Weights of a small contrastive image-text model.
Model: 64-pixel images, encoder activation hardswish, text encoder width 256, text encoder norm rmsnorm.
Rows from block 5 of the image encoder of a small contrastive image-text model, named by matrix and row number. Rows with one number belong to one channel. Each number is 128 + 32 x the weight over its row's rms, rounded and kept within 0 to 255. All counts start at 0. After the name is the row's rms in percent of the matrix's.
After each channel's rows are labels from the 100 images, of 14848, where the channel reaches its highest value: "peak on" is the class under the peak; "top examples" is what is common among them. Only what is clearly more common there than usual is listed. The data: rosettes with rotational symmetry. In brackets: how many of the 100, against the usual share in percent.
# convs0: expand pointwise conv (encoder.blocks.5.convs.0.weight, 96x32x1x1), inputs 0-31
# convs1: depthwise 3x3 conv (encoder.blocks.5.convs.1.weight, 96x1x3x3), a 3x3 kernel
# convs2: project pointwise conv (encoder.blocks.5.convs.2.weight, 32x96x1x1, transposed), outputs 0-31

convs0.30 117 [163 130 125 103 147 185 128 131 136 150 138 148 139 126 136 150 125  94 156 122 101 123 121 114 118 119 123 118 113 135 126 255]
convs1.30 100 [119 146 179  99  86 159 164 126 165]
convs2.30 097 [149 155 143 146 158 185 140 120 175 114 199 145 124  70  92 105 125 148 116 162 100 112  92 112 114 107 114 173 111 161  66 163]
peak on: rosette (88 vs 45)
top examples: pinwheel (80 vs 49.8); cool (60 vs 14.5); three-fold (51 vs 12.1)

convs0.41 095 [131 134 100 153 125  77 142 118 138 127  95 102 113 169 125  84 134 132  69 173 129 187 150 112 114 179 132  75 103 156 148  53]
convs1.41 089 [138  88 123 175 165 107 155  76 128]
convs2.41 081 [ 65 132 120 125 157 139 124 176 106 129 148 150 102 119 142 175 102 108 144 129 138  85  78 160 112  50  77 188 115 136 103 101]
peak on: rosette (90 vs 45)
top examples: three-fold (50 vs 12.1); earthy (37 vs 14.1)

convs0.69 105 [188  86 139  93 148 121 150 133 150 166 112 166  92 143 154 181  88 106 162 130  34 155 122 126  97 115 134 116 121 112 167 143]
convs1.69 129 [151 130 120 118 212 104 109 125 151]
convs2.69 085 [ 68 181 142 135 109 134 121 121  92  95 147  93 158  92  83  80 164 140  59 152 152  71 123 161 169 148 128 115 142 157 126 113]
peak on: rosette (100 vs 45)
top examples: three-fold (68 vs 12.1); grey (32 vs 14.3)

convs0.58 100 [113 155 124 110 121 150 138 155 128 169 119 197 147  92 171 135 110 166 164 162  96 161 170 133 150  81 125 144 120  91 214 134]
convs1.58 102 [186 136 176 132  80 137 152 119 149]
convs2.58 073 [119 174  93 176  58 175 139 108 112 134 130 161  99 113 122  76 102 150 113 129  99 113 157 105 127 132  81 145  70 132 195 140]
peak on: rosette (97 vs 45)
top examples: dark (100 vs 14.3); three-fold (40 vs 12.1)

convs0.71 105 [ 99 158 151 119 115 148 106 175 132 104 171 107 167  63 114 144 163 186 134 126 147  92 142 109 213 133 132 163 161  99 101 138]
convs1.71 107 [157 157 129 146 200 140  97 149 150]
convs2.71 134 [168 152 102 155 149  97 160  89 114 121 147 153  75 159  86 106 101  59 125 131  72 100 142 139  91 117  96  94  80 130 142 174]
peak on: backdrop (100 vs 55)
top examples: dark (40 vs 14.3); grey (39 vs 14.3)

convs0.57 096 [110  70 147  85 169 113 165 135 117 147 125 122 107 121 103 161 163 171 105 172 141  44 152 158 133 123 143 135 157  75 149  83]
convs1.57 091 [174 160 171 146 143 123 168 157 163]
convs2.57 063 [169 102 119 183 125  99 127 106 134 116 150 126 117 135 140 110 111  64 160  88 110 194 118  97 105 162 145 105 114 219 106 149]
peak on: backdrop (100 vs 55)
top examples: grey (39 vs 14.3); dark (38 vs 14.3)

convs0.11 101 [174  55  93 126 114 105 128 112 151 141 104 145 150 141 137  95 137 117 115 123 110 148  67 100  73 201 143 133  96 183 162 111]
convs1.11 099 [162 135 148 138  51 142 152 147 147]
convs2.11 078 [174  98  95  92 146 150 157  66 135  91 125 146 156 159 145 135 126  72  57 138  89 143 133 117  83 132 142  98  69 109 154 146]
peak on: rosette (98 vs 45)
top examples: earthy (40 vs 14.1); grey (34 vs 14.3)

convs0.45 097 [ 77 116 140 118 103 163  97 165 120  96 190 103 153 111 111 125 198 148 125 129 180 119 155  95 169 145 100 153 183 109  85 147]
convs1.45 093 [ 96 116 157  77 120 174 135 122 176]
convs2.45 113 [163 135 102 129 126  96 125 110  81 160 111 172 117 148 135 191  91  91 193  83 105 102 116 151 113  65 155 185 119 143 130 131]
peak on: backdrop (100 vs 55)
top examples: grey (45 vs 14.3); dark (35 vs 14.3)

convs0.14 096 [169 127  81 117 160 160  98 122 159 171 159 156 137 147 182 149 106  98 175  96 101 120 102  71  84 169 170 142 107 121 122 173]
convs1.14 089 [119 118  79 103 151 100 113 195 129]
convs2.14 087 [130 123 175 177 129  50 175 138 110 123  61 158 144 136 127 117 109 123 133 148 164 193  90 116 104  90 161 128 141 141 176 126]
peak on: rosette (99 vs 45)
top examples: cool (52 vs 14.5); three-fold (47 vs 12.1)

convs0.24 100 [ 95 130  82 130 102 161  85 162 121 122 163  95 196 142 157  84 145 140 103  74 188 129 106 126 138 172 144 144 174 148  87 136]
convs1.24 090 [103  92 165 129  88  89 177 139 109]
convs2.24 106 [113 156 199 101 219  93 161 169 104 102 127 140 186 101 114 154 184 137 112 122 134 144 138 112 163 113  99 124 141 149 140 113]
peak on: backdrop (99 vs 55)
top examples: mirrored (76 vs 50.2); dark (44 vs 14.3); three-fold (33 vs 12.1)

convs0.50 090 [ 88 162 136 175 107  54 113 108  74 101 127 117 136 132 117 130  97 161 157 136 155 139 147 153 161  98 113 129 153 113  68  52]
convs1.50 094 [121 161  85 142 183  82 147 114 111]
convs2.50 097 [117 113  88 106 176 197 157 139 139 116 150 162 194  96 112 118 118 129 109 144 108 117  94 100  75 133 137 176  91 132 143 196]
peak on: backdrop (99 vs 55)
top examples: pinwheel (87 vs 49.8)

convs0.28 102 [153 102 117 144 116 127 100 172 131 138 137  75 143 122  60 115 145 123 110 146 192  98 166 123 141 228 105 122 113 162 151 125]
convs1.28 099 [ 82 112 140 105 197 150 139 157 127]
convs2.28 103 [127 143  98 130 126 119 137  69 120 116 106 188 124 146 155 145  86 139 156  71  90 146 100  88  97  92 172 140 143  61  70 129]
peak on: backdrop (100 vs 55)
top examples: dark (39 vs 14.3)

convs0.87 105 [105 136 142 131 119 128  88 167 152  99 139  96 157  93 108  98 206 170  74 129 195 114 128 113 178 171 147 144 164 133 126  99]
convs1.87 095 [176 140  97 140 171 125  90 148 173]
convs2.87 106 [194 161 107 113 137 148 148  98 125 125 152 132  59 134  92  73 111  83 120 156  83 107 139 131 119 128  77  81  73 134 152 157]
peak on: backdrop (100 vs 55)
top examples: dark (52 vs 14.3)

convs0.91 113 [104 141 170 129  50 125 120 125 129 141 109 135  94 117 146  89 122 134  87 144 124 137 109 212 182  91  87 148 170 169 101 113]
convs1.91 095 [105 129 118  77 127 141 104 185 172]
convs2.91 096 [122 190 148  90 176 141 108 104 194 107 122 112 132 122  92 112 185 118  92 121 164  89 160 165 165 131 172 105 117  85 100 150]
peak on: backdrop (100 vs 55)
top examples: dark (33 vs 14.3)

convs0.56 101 [116 117  22 130 127 135 113 161 122 163 121 138 116 180 121 120 120 128 108 102 151 125 175  92  80 181 107  82  80 109 127 118]
convs1.56 093 [149  88 103 153 179 117 173 140  96]
convs2.56 091 [137 137 180 106 162  83 140 168 108  89 141 172 146  94  71 181 162 123 132 189 113 149  76 125 140 108  99 141 149 170 145 149]
peak on: rosette (99 vs 45)
top examples: pastel (72 vs 14.2); three-fold (54 vs 12.1)

convs0.19 093 [149 108  65 188 139 156 101 122  87 184 134 162 143 129 175 127 118 127 157 100 138  75 108  90  66 142 122 140 133 162  88 157]
convs1.19 098 [128 155 169  70 149 160 148  89 119]
convs2.19 081 [132 146 156  54 140 100 119 108 122 104 103  76 138  99 114 115 135 154  94 103 113 121 176 217 195 105 106 122 127 134 159 128]
peak on: rosette (99 vs 45)
top examples: three-fold (50 vs 12.1); pastel (35 vs 14.2); cool (34 vs 14.5)

convs0.22 096 [144  82 115 181 132 104 149  99  75 194  97 138  94 126 112 155  51 106 156 151 145 106 138 115  80 142  83 127 107 137  98 109]
convs1.22 085 [104 119  93  88 179 162 108 137 167]
convs2.22 103 [ 82  87 135  94  93 120  83 155 154 118  86 128 173 164 142 112 149 119 139 102 124 106  89 126 122 147 227  95 150 138 165 157]
peak on: rosette (100 vs 45)
top examples: vivid (92 vs 14.7); three-fold (41 vs 12.1)

convs0.83 103 [141 171 140 130  97 141  84 154 122  77 147  74 157 100 115  83 188 190 106 150 150 125 136 123 193 138 163 125 167 122 129  98]
convs1.83 095 [156 155  99 150 179 128 128 171 171]
convs2.83 110 [168 136  83 129 147 124 155  83 121 136 134 160  77 141  77 112 101  70 127 127  96  70 128 123 112 145  80  92  56 145 139 159]
peak on: backdrop (100 vs 55)
top examples: earthy (52 vs 14.1)

convs0.9 101 [146 117  82 145 116  89 124 125 110 171  82 137 119 161 156  94  53 115 150 121  93 192 145  96  66 138 124 107  80 150 152 125]
convs1.9 104 [158 125 153 157 201 154 145 127 150]
convs2.9 102 [105 191 136 172  86 156 129  86 130  86 168 149 116 115 116 102 139 104  65 150 127  46 106 132 178 140 114 138 118 102  98 123]
peak on: rosette (100 vs 45)
top examples: three-fold (50 vs 12.1); grey (37 vs 14.3); warm (32 vs 13.9)

convs0.75 106 [173 135 142 122 113 102 166  85 110 119 124 135  68 131 179 141 125 175 161 147  41 176 123 144 127  86 138 167 157 107 147 107]
convs1.75 100 [ 85 147 129  95 143 139  65 162 148]
convs2.75 102 [127 118 131  95 116  90 133 153 154 148  80 145 150 147 100 143 177  82 145  94 119 105 132 175 137 116 115 152 126 123 208 214]
peak on: rosette (98 vs 45)
top examples: pastel (48 vs 14.2); cool (39 vs 14.5); three-fold (34 vs 12.1)

convs0.78 096 [141 103  92 109 161 187  89 170 152 176 129 134 128 128 199 172  84  94 148  90 121 123 115  93  76 139 147 108 117 138 103 170]
convs1.78 099 [110 108 168 124 194 107 150 133  90]
convs2.78 101 [134 184 135 158 106  83 140 130 124  47 179 121 109 122  50 108 174 171 112 136 150 114 102 170 163 123 134 140 133 107 118 108]
peak on: rosette (95 vs 45)
top examples: warm (50 vs 13.9); three-fold (47 vs 12.1)

convs0.93 112 [169 126 154 127 121 122 196 103 104 121  89 159  42 130 137 136  83  67 128 133  96 166 120 137 132 107  68  94 105 130 146 133]
convs1.93 090 [148 164 182 105  85 120  87 123 150]
convs2.93 098 [122 184 120 121 187 111 214 145 134 111 148 164 120 106  72 103 118  68 112 107 106 168 107  83 146 114 133 146  94 113 112 144]
peak on: backdrop (94 vs 55)
top examples: three-fold (61 vs 12.1); cool (42 vs 14.5)

convs0.94 108 [ 76  71 141 135 131 133 131 186 111 144 128 131 191 112 129 112 127 116 107 100 163  25 105 141  96 112 112 142 170 137 130 155]
convs1.94 095 [177 167  91 123 129 101 159 140  83]
convs2.94 091 [ 83 158 134 115 126  92 141 123 101 111  77 111 160 165 128 148 107 159 119  93 145 138 153 205 150  44 118  87 139 107 126 171]
peak on: backdrop (96 vs 55)
top examples: dark (45 vs 14.3); grey (44 vs 14.3)

convs0.7 102 [220 108 129 127 122 128 120 100 129 180 110 106 126 154 163  82 134  91 146 144  50 136  79 118  90 146 127 133 102 170 130 151]
convs1.7 094 [132 143  87  98 170 135  73 104  97]
convs2.7 122 [ 84 155 123 166  80 122 126 149 161  85 141  79  99 121 118 151 120 133 111 166 174 110 166 180 134 183  72 137 157  89 117  87]
peak on: rosette (98 vs 45)
top examples: pinwheel (77 vs 49.8); three-fold (30 vs 12.1)

convs0.15 101 [140 139 160 119 108  84  89 117 180 152 131  63 166 134  79 144 118 112 162 204 112 119  75 131 140 169 122 123 117 179 106 143]
convs1.15 107 [153 132 129 160 168 136 147 179 182]
convs2.15 083 [162  81  97 157 145 127 147 128  46 136 134 163  84 145 166  94 116  90 146  56 110 139 148  97 109 135 104  90  93 139 123 167]
peak on: rosette (100 vs 45)
top examples: grey (100 vs 14.3)

convs0.72 097 [ 95 142 140 175  74 146 129 119  36 156 141 115 133 132 118 146 101 160 165  96 164  85 137 138 149 129  94 132 129 128  47 132]
convs1.72 095 [ 89  98 167 103  82 122 165 150 154]
convs2.72 087 [120 171 108 147 148 135 121 124  82 111 123 165 130 131 152 145 124 187 158 110 123 152  97 183 195 147 151 151 162 147  43  97]
peak on: backdrop (94 vs 55)
top examples: grey (43 vs 14.3)

convs0.59 095 [154  92 135  72 131 219 138 128 155 143 113 149 135  92 109 130 141  96 114 138 124 108 130 116 118 184 134  95 101 165 163 207]
convs1.59 093 [100  67 118  93 148 147 166 163 123]
convs2.59 110 [160 154 147 111 152 102 138 136 150  87 128 165 162 171 106 129 151 134 124 112 130 108  96   1 121 129 144 122 137  74 129 144]
peak on: rosette (94 vs 45)
top examples: three-fold (44 vs 12.1)